From a checkpoint of a small image VAE: 9500 steps, 195000 training examples.
Rows from block 2 of the encoder of a small image VAE, named by matrix and row number. Rows with one number belong to one channel. Each number is 500 + 40 x the weight over its row's rms, rounded and kept within 0 to 999. All counts start at 0. Numbers have three digits each.
After each channel's rows are labels from the 100 images, of 14976, where the channel reaches its highest value: "responds to" is what is common among them. Only what is clearly more common there than usual is listed. The data: made-up ball-and-stick molecule models.
# convs1: 3x3 conv (encoder.blocks.2.convs.1.weight, 48x48x3x3, each kernel summed), inputs 0-47
# convs2: expand pointwise conv (encoder.blocks.2.convs.2.weight, 192x48x1x1, transposed), outputs 0-63

convs1.44:443432520530533541494447527489530535454537500485443459470549522435526545535497530438528495456505519509445444523540444528461541537454547450554439
convs2.44:499447463465486507502540462487499458532474530553485524416464502460480455481486524535419504465468466563425457463542444506523451511515472525457472491456455514561447457470427491549479497434481466
responds to: red ball; balls and sticks

convs1.13:432434492483503514481430457479541510530494490480420566494548520419527509504472479423502488452488528509440423492503553464551511530492511463511423
convs2.13:492407424462475491486469521494489521563525585456533545437548506458479423498522503563466493531498441527489451457561396495491522468472468495468420491438540455500446422484510474486426480523471473
responds to: green ball; balls and sticks

convs1.20:532527487457548527450476536471430440399529498488482442464537497492526531467506537490503474454446435442512470468513448536428532526449445457522482
convs2.20:457432436468565495489426469529498517518480563514545454478525464458484414476485501506498547513503478558477469494532479499475511519422493383482445519490534529452472482592480461528475480497441549
responds to: orange ball; space-filling

convs1.9:456470554551522496538451519551543545532518550545450510517534558448520509549543522450554544483540549541460447550558520502535507526528548504567448
convs2.9:527456468484469512514575432496509458588452524576495580464462489444480457495489488555458499496443460487455478419554461515509456493532461527468538477460542477609439461464465483523476501455509463
responds to: dark backdrop

convs1.38:444457478468477530481436479475557563558517487484444554455571482454458521468501485454479470585504554531446434459479545478547521506537515469489462
convs2.38:571458495478469542543556469397543494540466536428477494539439484486512460558453401536459461486444534517449485487470427542549534423554463573473495493483554466566475469436491534384505527504542471
responds to: balls and sticks; green ball

convs1.46:466445516511478449499449450503560568509465508503442501474511526435486464515492456439535513471531572546470445505533519432556468496540572464539438
convs2.46:540466469494477511520574429484507428573439517564470556482472485452481457497462467557449499489453464499435479457546458511515449474532448536474489480456491474592451449467443497508479521444488465
responds to: green ball

convs1.28:498465441438500466464504499445522481441470448445510465459457441488476468436444486490444444423468493469530534435443507476497474478473451455440496
convs2.28:436486444502551455453427518495457516485497430479529462485462482456433529411523517478546535528506564480531498511444503460429505490381514431474534526513510453438458512571520445485419457510450484
responds to: space-filling; yellow ball

convs1.2:462466537549527517522442527526514538442527511497445435474544549447530522558515525450540520442528524535469444550544441522463527525468555456556445
convs2.2:496440465488471487492545464504487422571483525557454564423497525439470445478522500554461528502467459486454476449546476492486441509505459490446448480476479461585441475471427478547468488420467461
responds to: red ball

convs1.39:439429537551521529515448520532504515462523521504449468487546540420530528549535518431546522472517497517446453540557459512474526540469554469565439
convs2.39:502445474456504502504520484467499454534481537527482542427458509465488453488486531530409497458452461586455441445537455503519441523503454518444450498456464513559458457489427488540488502436489464
responds to: red ball

convs1.11:470449506488453437481447445491557571529451499496448517467500502436458457487492432443509493536497567517469453484511535414551465488540517462516442
convs2.11:571477469488473545548565433475550440559416516543433525504470483467488467514436442539465463493447465493460484462532445548520473447537450559485518480470522471582462468469464501461488537465527465
responds to: balls and sticks

convs1.41:450433522513507486501437484502561567540503512502437521478539536434510501521500491438545508528529570541459442510556533475557501512545560460559438
convs2.41:540465467497475518519576412490516440580430521562484555481462467454479457498474468560454464496446465487444484429544442517509455484533439528481513473461527475596448455466459493505477512454486459
responds to: green ball; balls and sticks

convs1.24:458461538549526536504433520543502515465526549535457456503548549446533531553552518451543520464504494495454448535553459519446532539432550482560448
convs2.24:479459464468479502496527469493495444537490519545470568413469501425476432479500519526434504458463441531458467467552476502504443531506466506452430492467460488554409467461430483585467494441473470
responds to: red ball; space-filling

convs1.26:522523560556525516545460525555528513454522549546469480520536563495534518559555524490558549468551503549453453556566485515526527532492556512581471
convs2.26:501461482455520500504545472493501445549465529555493569442465506447502460500482506532447509458460461551452454442550460501506445509515455513473467479453466543555452465521423495553499499422477467
responds to: dark backdrop

convs1.1:442443558539466497544468467544495522500471560561470509548512548450469488537524463451563554576544502539475481537565509469481487489545528544564464
convs2.1:546507442487455511524515466433527438572449493501428537433492480391505411505456488502477474481448490467500481465577493510492456486523468532398439482509443472526400507453464464490526521448446452
responds to: dark backdrop

convs1.4:430460489477448450467452451484527473493442498501448540455487495428493455478512448428498479450463515462439447480505558436528449507460469480515437
convs2.4:466458461455485500486446501471500539513477577584541506440568493450492442461517575485472526499531494594515454513544469507487528519419492544467447504443487441457466432428508503474473496533507499
responds to: dark backdrop

convs1.43:458467531521448443501468454525433464415444542540466491522444533454477446521589441460530506525508461501514498521538499449463440476512492545545471
convs2.43:451504431476543460464485490522473451532469576559496493404553517425485420472489545477475513474500483526507472483553510445480467529473455458423416504475398535487436485485464474556497471449434503
responds to: dark backdrop; red ball; space-filling; balls: three

convs1.36:412448506492475494474437472495529483496478510507432545465504514409504495496513473409512497433463517465423437497520553471524491511462473487527414
convs2.36:495459479445484550533460491454558515528492588585524510447541488450549431496470533507476487482509516609514447494543459549517515489462464568482470486445501479461475433454512497483479533520514497
responds to: space-filling; red ball

convs1.25:522507549555504486565529499553491510492491551551533496513441549530478495556518503533542550555564492567556535550545491497509488450569563562546539
convs2.25:560559517514455514521553463438531422580461462461422549511520481457567447588447468520478444498479447443527504445558525512500436486578483499454465464540487457538486551472442476489548516430511428
responds to: dark backdrop

convs1.3:466477550548525497532448519546468506444523550547450433515531556461534511549553521459552545469529476528479452550558443509463512530467544490569449
convs2.3:485484479492498496497535428511490452551467535616483554418492500439478452471477511534441515478482467482475482468555493496509450523505454506472482485459434494536444469471433485573490497428474471
responds to: red ball; space-filling

convs1.19:454456493482443438476442449491530529523431494489442511463485502436462432485464433437499484529482527492446436485504522428525428472521479480504444
convs2.19:562453417456461525522514488411536496556443547513516510497458497476537450594463461558441501460484499530503444450465437526578501461527475521485487485449515455533476440450496503421473520496544483
responds to: blue ball; space-filling

convs1.23:452440539546482474543470491524469486438473565569477517518510537451462473544550477457550526601529484523511491549557518480484483488547516557570466
convs2.23:499494436477483455458502459483469444516456484528494574423533489413503429497499513509496521491487474531493467450551488453478462509497463467397413471481461492524431483483451468507488461441428472
responds to: dark backdrop

convs1.15:514511440455517524472538555459440471462521439443554465489530444542507516448454535540449445482465452465504541456446477541447519529501453469440541
convs2.15:450507469540533463463445533543464545510543445478551503492507513459439522425547524489541567572524554470515537497479507463449537550410526474499522546543538466458486537472547424507430455545439515
responds to: space-filling

convs1.17:551562474475512495467537538476436448448509473476538434490521473556524500474526518558458461462451449456558546479455443517456506522475432451462554
convs2.17:485523446554536461457505558545464532534557496523569528510544544520469510471555543490518568564534528471506548506504516459452530544489521474533523565537560465504560533461529432543433448531405542
responds to: space-filling

convs1.18:534514482452539508469481563470425431420515494490497423472549483509514511445486543505499470457452421446498484459502499543428526544460437463499494
convs2.18:460470482489546483470391502477465548498495499509550481476548451411496466460517522458539592510548579543493497484503483484446510547425496426407493517510558529427445504531524473485435478528426537
responds to: red ball; balls and sticks

convs1.22:444460506495437443482458433498537535498433514513453539487489514428450446496526431431518497486478543480450452497524535428528439471484488491530437
convs2.22:513444440457480506507469485427516499552440566575439526427504498435493436501472475532470513478450460580466431495559450510540523463494462526456436472441479478510440431465480481481452511499482482
responds to: dark backdrop

convs1.6:520506438468526519476519550460449469444522435437534466477523442535519513463438531532437438432480448479511528465437475534457521530481469475433529
convs2.6:436495455523549459459433539541460547500541429475542490501493510456426528427536483509528571550505554468511516499462494462471527533397505459492529509530525467458473519490538416508413448545431502
responds to: space-filling

convs1.31:450480542538522533514450521532465465459523540537443471481548549443531527537558519445556538473494464482443451540556461518459529543460529460566443
convs2.31:493448477458504500496514472476492467531492542530488540420503515467494444485488548525413498446471460569469448443550472500525439552476452512453444506457463509549467458484437482571494497437483471
responds to: space-filling; red ball

convs1.34:465476542524527541500441522513463462463531537531444473458558539459555539527554524457559534464484461481449442519558477522452538554457503467571451
convs2.34:484452468465524508491509443507490479509489549523499518422519517479486443474485557509439512461481471557459465471555469505536451575466460512453451530462461536528463461499444474587492497439477479
responds to: space-filling; red ball

convs1.10:462440500489457453475445441494556564527458496491436518474512506429468463490486434435510492531492561515457444484511531418548470499532514462515432
convs2.10:561440463470464556549553451480546445565451517548441528482467489463486466511445450539470456500453463487473466458538439555516510463528466557490528477444533467558463443463476498482480536488535476
responds to: balls and sticks; green ball

convs1.40:523533445451516499448517547437466463492516452437533503473520426548519501460458532543417442484471481467526527457430506524484503521490446465419538
convs2.40:463503468540537460458467551542466553513552461504548520511536531516451540455561540513525576563540530469515536500478508463450549554435515475535533561530567462470539520469543429521435451552433505
responds to: space-filling

convs1.12:470449507490454445484449429497556569527452496491437511471503506436453457495486429442510495526500565525465444486511530428549465487543523467512440
convs2.12:563476472484466541548561437478532433564428518545438542495474483462485466508447450543458460493451468490456480464537434547516466457533454562481505479454516474577463453466463501483481538466505474
responds to: balls and sticks

convs1.21:529564463445521501442513530468439444459511466467522469452493459536517504446480524537453454492443454441556537456446488520472505512455424446451538
convs2.21:458509465564537461460490539541459530510541449501534509536508523493427531447540527498514568564524530468514568487474505465450526551442532466510531565543545465510515530474531436521440449533425512
responds to: space-filling

convs1.47:452434481461462489462460457467569579542492483480454532469515481443450493462487457450488473561478574492455452459490539456562499498526490445493445
convs2.47:550471512482467568558531444472563486555457524514481518497473464466476470527462455534485475517486478494469487489531452566502525432527468590490519486479576462529469475454502496415465542498556479
responds to: balls and sticks; green ball

convs1.8:448457547548520526544448521540480494457523537534446468495542549433525526547550518433550540475535480530453450548552459520477524535476545477558441
convs2.8:506459469472496494495524483468495453546485543518476549414499513458490442493488535534421499476461455568473452445547465493516435526497445507440435499461459490562462460486434481547485498437483463
responds to: red ball; space-filling

convs1.7:461521541545525528521446522536514452494523547546449549483536544456536532548561523439542531456472454463437450545551531517521525528453516472560436
convs2.7:497440474451570514498485444434512483534473573585488542429490497449519424482490522517469488448491494563485447439548475513544440521508453519450470469461520554512466462556462482535495501467471470
responds to: red ball; space-filling